A small multi-label audio tagger, trained from scratch.
Model: 14.7M parameters, arch wavenet.
Rows from block 6, named by matrix and row number. Rows with one number belong to one channel. Each number is 128 + 32 x the weight over its row's rms, rounded and kept within 0 to 255. All counts start at 0.
# filt: filter width-3 conv, dilation 2 (model.blocks.6.filt.weight, 384x384x3), inputs 308-329, a 3 kernel for each
# gate: gate width-3 conv, dilation 2 (model.blocks.6.gate.weight, 384x384x3), inputs 308-329, a 3 kernel for each
filt.310 [162 165 176 171 109 150 145 189 162 108 140 130  88  98 110 141 168 180  82 108 151 102 121 133  89 135  92 108 191 187 181 106 131 115 148  97 164  72 147 137  40 120  80 123 148 156 104  48  64 136 150 113 138 137 144 129 139 114 105 101 137 163 174 164 107 117]
gate.310 [ 85 139 217 178 106 155 108 102 133 107  96 115 150 153 149 207  70 133 113 116 142 123  86 147  99 142 112 106 101 132 121 144 116 160 181 157 153 181 132 125 146 176 121  51  47 113  90 108 129  93  92 135 126 136 106 115  92 126 140 113 112 154 134  99 113  83]
filt.311 [133 170 144 144 153 117 105 187  78  86 117 157 137 100 161 143 117 160  96 153  74 149 113 125 164 104 103 213 109 123  90 122 108 113 163  71  91 135 110 152 166  92 103  49 100 138 110 137 135 172 141 106 104 104 149 107 125 131 130 170 146 118 144 120 165 146]
gate.311 [122 187 127 144 190 141 124 214 147 119 183  88 126  90  87  89 194 145 109  75  95 128 133 147 119  87  89 136 139  87 120 131 151 126  96 160 160 140 151 119 126 130 121 145 104 138 143 149  89 168 135 132 128 138 158 113 107 112 130  54 159 125 179 136 136 192]
filt.312 [156  80 139 134 113 159 118 161 148  81 163 145 159 118 148 121 217 151 110  77 129 148 109 130 178 113 152 176 150 154 117 132 123 145 122 114 130 119  99 192 115  74 110 118 120  87 130 109 136 123 112 126 119 135 146 125 152  99 140 146 113 119  99 148 105 127]
gate.312 [ 99 133 156 137 128  77  92 165 171 109 100  83 144 119 155  88 138  63 142 136 167  68 171 151 149 129 132 105 139 141 108 135 137 149 128 124 114 117 150 182 122 123 141 165  76 100  75  83 166 167 119  96 136 122  58 132 155 116 124 112 112 129 126  96 167  79]
filt.313 [ 75  50 121 156 155 131 122 115 123 112 158  84 140 107 150 108  25 148 185 129 158  94 118 123 163 187 137 141 115 176 114 141 161 143 147 105  99 109 103 158 178 128  96 151 117  98 189  88 160  67  98 136 145 133 141 104 109 140 113  80 135 142 109 103 148 143]
gate.313 [140 177 131  89 100  96 136 149 120 107 148 135 145 110 133 149 165 122  83 114 144 134 128 173 162 116 113 147 140 163  82  95 142 109 110 133  92 152  42 176 102 172 120  75 148  73 109  81 147 130 153 121 130 164 126 120 119  78 111  74  80 122  89 128 160 110]
filt.314 [124 163 146 129 133 148 162 105  93 135 145 104 125 134 114 147  96  63 114 154 133 150 100 123 140 131 113 154 122 140 113 142 120 151 166 223 153 130  99 150 169 107 179 114 180 102  93 132 100 132 183 135 156 101 121 162  67 106 162 117 175 109 134 128 158  90]
gate.314 [204 169 137 137 160 120 106 174 120 187  96 157  97 136 157 123 202 180 123 172 113 118 109  89 158 151 160 164 111 131 128 173 120 122 106  80 112 156 139 153  89 111 109 125 123 118 117  93 114 117 177 118 128 123 132 138 100 185 184 123 129 129 106 119 177 173]
filt.315 [123 137  97 129 157 200 171 164  96 108 132 126 154 154 145  51 102 158 128  77 159 107 133 125 143 141  44 154 147  91 139 118 134 145 134 156 118  89 161 145 125 135 121 139 145 163 169  87  71 152 113 117 168 124 148 162 123 137 104 136 131 107 157 119 122 180]
gate.315 [149 122  57 124 153 150 143 161 124 119 154  71 114 167 187 143 123 165  53 126 103 112 148 136 172 143 135 161 164 119 121 132 128 116 177 167  85 176  68 120  58 167 157 160 125 141 186 136 193 180 162 142  80 167 128  68 142 160 129 113 135 137 131 104 108 110]
filt.316 [120  74  98  85  34 147 105 116  83 146 123 165  76 128 142 108 128  83 203 121  68 157 139 104 123 135 144 107 128 108 132 126 124 153 149 141 161 178 154  77 109  91 164 160 145 105 143 127  57 134 158  86 167 148 127 180 118 142 142 128  92 127  92 149 142  90]
gate.316 [154 119 115 145 133 193 125 150 147  38  78 124 119 132 148 114 169 149 134 163 193 108 130 134  82 114 136 184 137 138 118  94 103 148 102 166 111 109 140  55  56  65 158 158 142  93 137 135 173 114 144 115 102  95 163 187 179 102  90 125  58  91 125 165 146 165]
filt.317 [137 139 173 147 138 102 143 165 148 164 181  87 120 153 160  73 152 194 129 153 121 102 128 112  99  33 119  91 119  99  84 105 142 134 136 120 155 111  98 131 101 100  98 161  98 160 117 130 108 111 114 161 107 109 141  98  91 168 188 139 122 110 111  97 153 109]
gate.317 [168 185 114 106 102 166 133 191 117 117 100 163 161 151 144 126  86 107 152 171 131 134  96  81 143 138 111 142 162 102 102  90 102 106 180 147 134 128 140 157 148 151 173 179 141 180 108 102 109 167 169 100 129 108 138 150  63 138 138 151 153 147 165 178 135 129]
filt.318 [115 122 144 118 146 158 158 194 157 144 146 100 113  87 132 118 128  89 177 139 153 156 199 162 190 161 135  91 119 150 113 154 104 108 151  86 127  98 157  89  80 157 127 173 121 126 140  95 106 140  55 167 148 128 100 104 146 132 123 151 128 190 123 139 131 118]
gate.318 [129 105  72 194 116 150 145 102 132 153 159 155 154 122 124 204 160 140 146 151  83 104 138  70 112 142  89 109 197 141 133 127 108  62 139 177 114 136 138  92 127 112 124 159 121 177 129 174 150 169  90 149 130  87  92 112 144 146 132 107 127 175 112 133 137 121]
filt.319 [173 157 195 131 119 167 132  89 138  98 120 160 111 107 134 136 140 176 117 163 100 112  84 126 104 169 133 122 155 124 168 124 100 161  97 152 164 170 115 148 153 125 140  98  94 171 121 146 131 126 164 125  87 107 107 174  98  93  74 118  90 126 155 118 130 119]
gate.319 [121 117 152  71 127  56 139 104  90 156 147 113 102 117 107 139 109 164 118 151 103 191 147 123 126 180 116 108  94  73 134 109 103 166 149 132 137 163 166 153 154 171 115 136 149 169 110 158 163 156 132 120 114 126 136 165 115 133 104 117 106 200 114 148 149 169]
filt.320 [114 102 164  81 146  83 156 152 145 124 118  73 107 147  61  99 106 147 203  97 155 162 105 111 144 150  94 103 167 160 130 155 116  81 125 151 110 123 116  37  89 101  65 159 107 143  94 149 144 116 194 104 180 131 124 109 136 202 108  94 125  77 132 122 159 119]
gate.320 [119 198 176 128 168  62 114  84 113 172 233 106 125 160 157  96 133 110 175 151 194 184 131 180  76 135 106 148 118  98 127 129 108 144 121 170  77 139 106 125 141 136 139 115 133 123 117 131 110 118 156 117  95  78  68 128  53 141 166 151 118 148 135 146 157 143]
filt.321 [148 167 130 146 104  89 158  52 153 134 136 157 137 120 135  90  93 161 122 151 139 110 109 124 143 102 100 108 110 154 143 129 100 114 144  72 132 129 149 136  77 148 231 164 109  99 122 128 194  93 136 125 104 123 126  93  91 135 147 174 111 132 114 155 117 188]
gate.321 [131 138 137 141 105  86 119 100 118 130 142 147 144 173 106   0  76 137 116 101  90 126 125 145 136  79  89 161 161 118 147 138 127 138 163 169  97 155 160 105  87 112 142 176  89 134 125  95 118 186  99 127 105 124 173 136 108 136 104 117 117 123 137 168 128 138]
filt.322 [ 85 127 161  66 120 112 127 113 154 119 125  97 133 133 105 223 143 112 180 103 105  92 159  84  77 142 139 134 105  99  92 115 174  89  71 133 132  89 138 156  93 104 130 102  69 110 147 118 110 139  87 125 121 130  98 138 140 114 149 155 121 176 156 144 123 109]
gate.322 [126  82 101 113 161 136 140  97  78 128 104 132 116 128 125  83 109 109 148 124  78  86  87  59 116 137  69 148 146 184 102  53 106  87 170 125  92  92 127 162 102  94 176 201 139 121 149 158 124 111 147 150 135 185 135 157 191 131  28  87 142 169 146 132 136 135]
filt.323 [146 159 144 168  62 152 144 132 132 139 127 123 137 122 120  59 114 175  91 200 102 151 102 147 105 146 121  88 111 120 124 154 169  87  70 170 111 169  38  91 144 155 180 125 135 140 167 163 161  85 122 168 104 138 108 102 100  85 169 154  67 133  94 122 127 118]
gate.323 [174  99 123  69 129 135  81 155 101 133  92 128 159  84 169 160 134 185 131  59 103 131  96 131 119  76 122 173 140 146  91  97 131 148 126 150 125 131 109 157 126 148 160  60  76  95 141  94 161 138 146 104  60  95 122 159 151 131 131 139 155 115  83  46  48  97]
filt.324 [132 140 100  88 122  56 131 157 127 168 131  59 117 138 111 143  94 155 147 174 138  93 122  96 159 140 116 116 108 140  99  98  60 154 201 101  87 150  88 171  59  74 114 124 178 121  95 161 103 128 167 112 131 113 134 143 115  93 134 112 142 104 187 150 126  94]
gate.324 [113 136 106  68 156 139 133 146 122  83 133 147  88 139 105  76 145 132 125  92 102 151 119 129  85 107  66 169  67  64 149 130 184 173 135 212  91  85 121 160 101 129 132 150 101  89 125 178  89 131  61 116 132 181 167 212 138 121  99 151 100 166 132 155 133 108]
filt.325 [148 146 133 119 116 173 127 120 222 126 103 125 140 133  74 106 139 135 128 208 135  63 144 111  99 157 164 136 143 107 120 149 102 111 166 119  94 111  94 100 117  82 134 116 151 129 121 152 125 107 127 143 115 112 103 155 152  84 106  73 140 149 125 105 175  77]
gate.325 [132 165 109 122 112 127 120 168 165 123  75 117 124 128 135 129 109  60 145 123 157 177  94 102 159 147  75  94 139  97 185 119 127 104 105 119  80 145 113 139  71  81  65 131 127  96 165 125 115 102  88 129  84 134 111 136 132  57 143 100 174 138 139 137 152 149]
filt.326 [149 148 147  97 126 106  96  88 148 119 121 104 142 101 106 103 158  73 148  80 163 153 174  80 155 159 145 131 146 148 134  93 108  86 123 163 117  79 170 125 179 163  85  76 120 133 120  61 164 121 214  88 120  84 106 136 100 150 154 178 122 122 164 164 111 116]
gate.326 [ 82 180 201 134 180 117 102 159 108 148 130 146 107 121 112 131 179  74 131  93 234  96 137 159 112 117 118 113 106 114 102 141 156 142 145 165 111  75 120 144 188 145 121 150 207 145 153  81 140 122 206 141 102 137 156 145 124 197 156 169 116 101  79 117 167 176]
filt.327 [ 83 143 120  98 195  54  56 136  76 180 188  91 163 133 116 156 114 147 130 106 210 119 129 130  95 119 146  88 115  83 141 142 104 148 176 174 181  54 133 125  87 145 123  72  87 121 109 117  68 159  10 167 137 121 104 124 121 148 113 120 137 140 192 130 143 116]
gate.327 [154 127 138 105 151 131 127 196 133  85 138 169 135 134 107 113 192  96 149 122 169 153 105 139 113  82 113 139 199 120 141  74 113  83 154 112 128 157 113  87 170 157 129 133  96 155  78  94  88  82  96 112 116  87 121 130 176 126 140 134 106  99  83 109 109 146]
filt.328 [153  65 131 110 113 116 125 142 162  91 150 175  67 114 122 142 111 182 124  77  63  98 159 114  60 135 134 100 103  84 112 120 148 129 115 135  99  84  78 105 157 111 170 101 143  90 138 162 139 116 126 177 154 178 138 127 174 104  73 154 114 108 121 178 111 147]
gate.328 [ 83 107 137  92 133 157 128 163  81 154 166 122 130 120 122 133  85  98  93 179 195 146 133  99 197  98 131 113 168 166  95  79  84 118 107  86  96  86 154 170 115 145  82 200 143 173 119 156 150 114 149 133 163 137 160  90  87 131 168  76 102 151 114  59 108 156]
filt.329 [163 129  85 110 108 139  97  55 157  55  99 126 103 124 145 142 118 133 132 116 138 119 117 135 108 161 157 140  64  76 135 127 175  80 133 147 132  97  68 163 127 112  63  90 195 101 140 111 165 105 163 126 118 111  87 135 179 136  81 126 125 156 119 149  74  97]
gate.329 [117 145 153 170 114 234 110 150 126 124  73  96 101 124 137 135 104  63 154 135 135 112 106 142 139 105 102 150 126 128 138  90 100 160 107 146 164  87 121 118 120 159 115  84 170 123 186 186 141 166 119  91  93 113 169 145 182 176 128  94  93 207 113  93 106 150]
filt.330 [116 155  65  85 114 146 113  77 182 162 112 168 103  97 101 153 105  96 168 112 193 146 153 150  98  95  96 131  84 162 156 146 131  80 119 175 111 152 181 155 131  88 157 145 148  83 160 115 138 126  95 119 142 122  83 129 132 181  62 124 119 189 110 136 210  74]
gate.330 [ 96 151 115 117  93 141  94 120 168 132  86 175 111 127 121 114  91 138  31 153 156 150 182 132 195 193 131 132 206 143 127 111  98 152 128 161 167 146 122  97  99  89 113 168 156  98 114 111 190 160 140 119 111 107 139 124 182 148 134 155 183 158 124 102  89  89]
filt.331 [ 91 123  87 105 161 135 212 197 156 121 140 109 164 133 112 175 116 180 167 122  43 109 137 115 101 110 194  82  77 116 107 109 132 123  67 159 130 127 127 134 132 138 162 111  83 135 171 172  72  91  72  86 128 139  97 108  70  70 105 135 115 111 104 114 129 149]
gate.331 [111 127 120 151 120 113 178 157  81 113 124 142 129 103 140 203 138 162 102 105 148 144  98 163 169 101  59 117  89 126 143 127 180  53 107 141 122 123  76 127 123 107 121  93 129 130 107  60 149 114  90  96 123 149 190 194  94 137 160 129 139 124 125 148 177 169]
filt.332 [ 77 177  98 126 119 138  59  97  84 118 125 114 181 127 141 133 146 157  94  81 120  85 112 107 120 114 163 127 133 151 123 102 105 115 103 139 162 140 112  71 113 110 138  82 138 152 127 111 133 147 156 146 120 143 148 119 102 116 129 169 139 152 112  86 101 126]
gate.332 [ 82 136 160  67  98 110 142 129 147 142  52 196 138 120 124 141  75 158  76 111  43 146 142 138 131 118  98  98 166 170 154  65 147 135  77 131 113 175 106 130 109  78 133  67  90  65 131 117 143 120 137 130 112 160 139 159 136 171 150 108 125 191 158 180 157 124]
filt.333 [160 139 146 132 172 163  57  46 132 146 155 153 169 114 103 154 196  94 121 108 203 128 126 141  94 167 157  94  67 134 137 134 110 160 108 120 150 115 157 143 107 138 162  72 124 132 124 133 101 139 213 133 171 120 130 110  85 130 114 105 133 120 145 123 129 137]
gate.333 [130 141 171 146 144 160 146  65 100 118 132 136 146 144 175 197 109 125 212 174  86  85 123  90 135 115  85 165 145  80  74 111 129 130 133 173 101 201 107  72 115 158 180 162 119 152  65 119 162 128  99 146 130 163 109 182 184 154 207  93 130 124 113  79 139 103]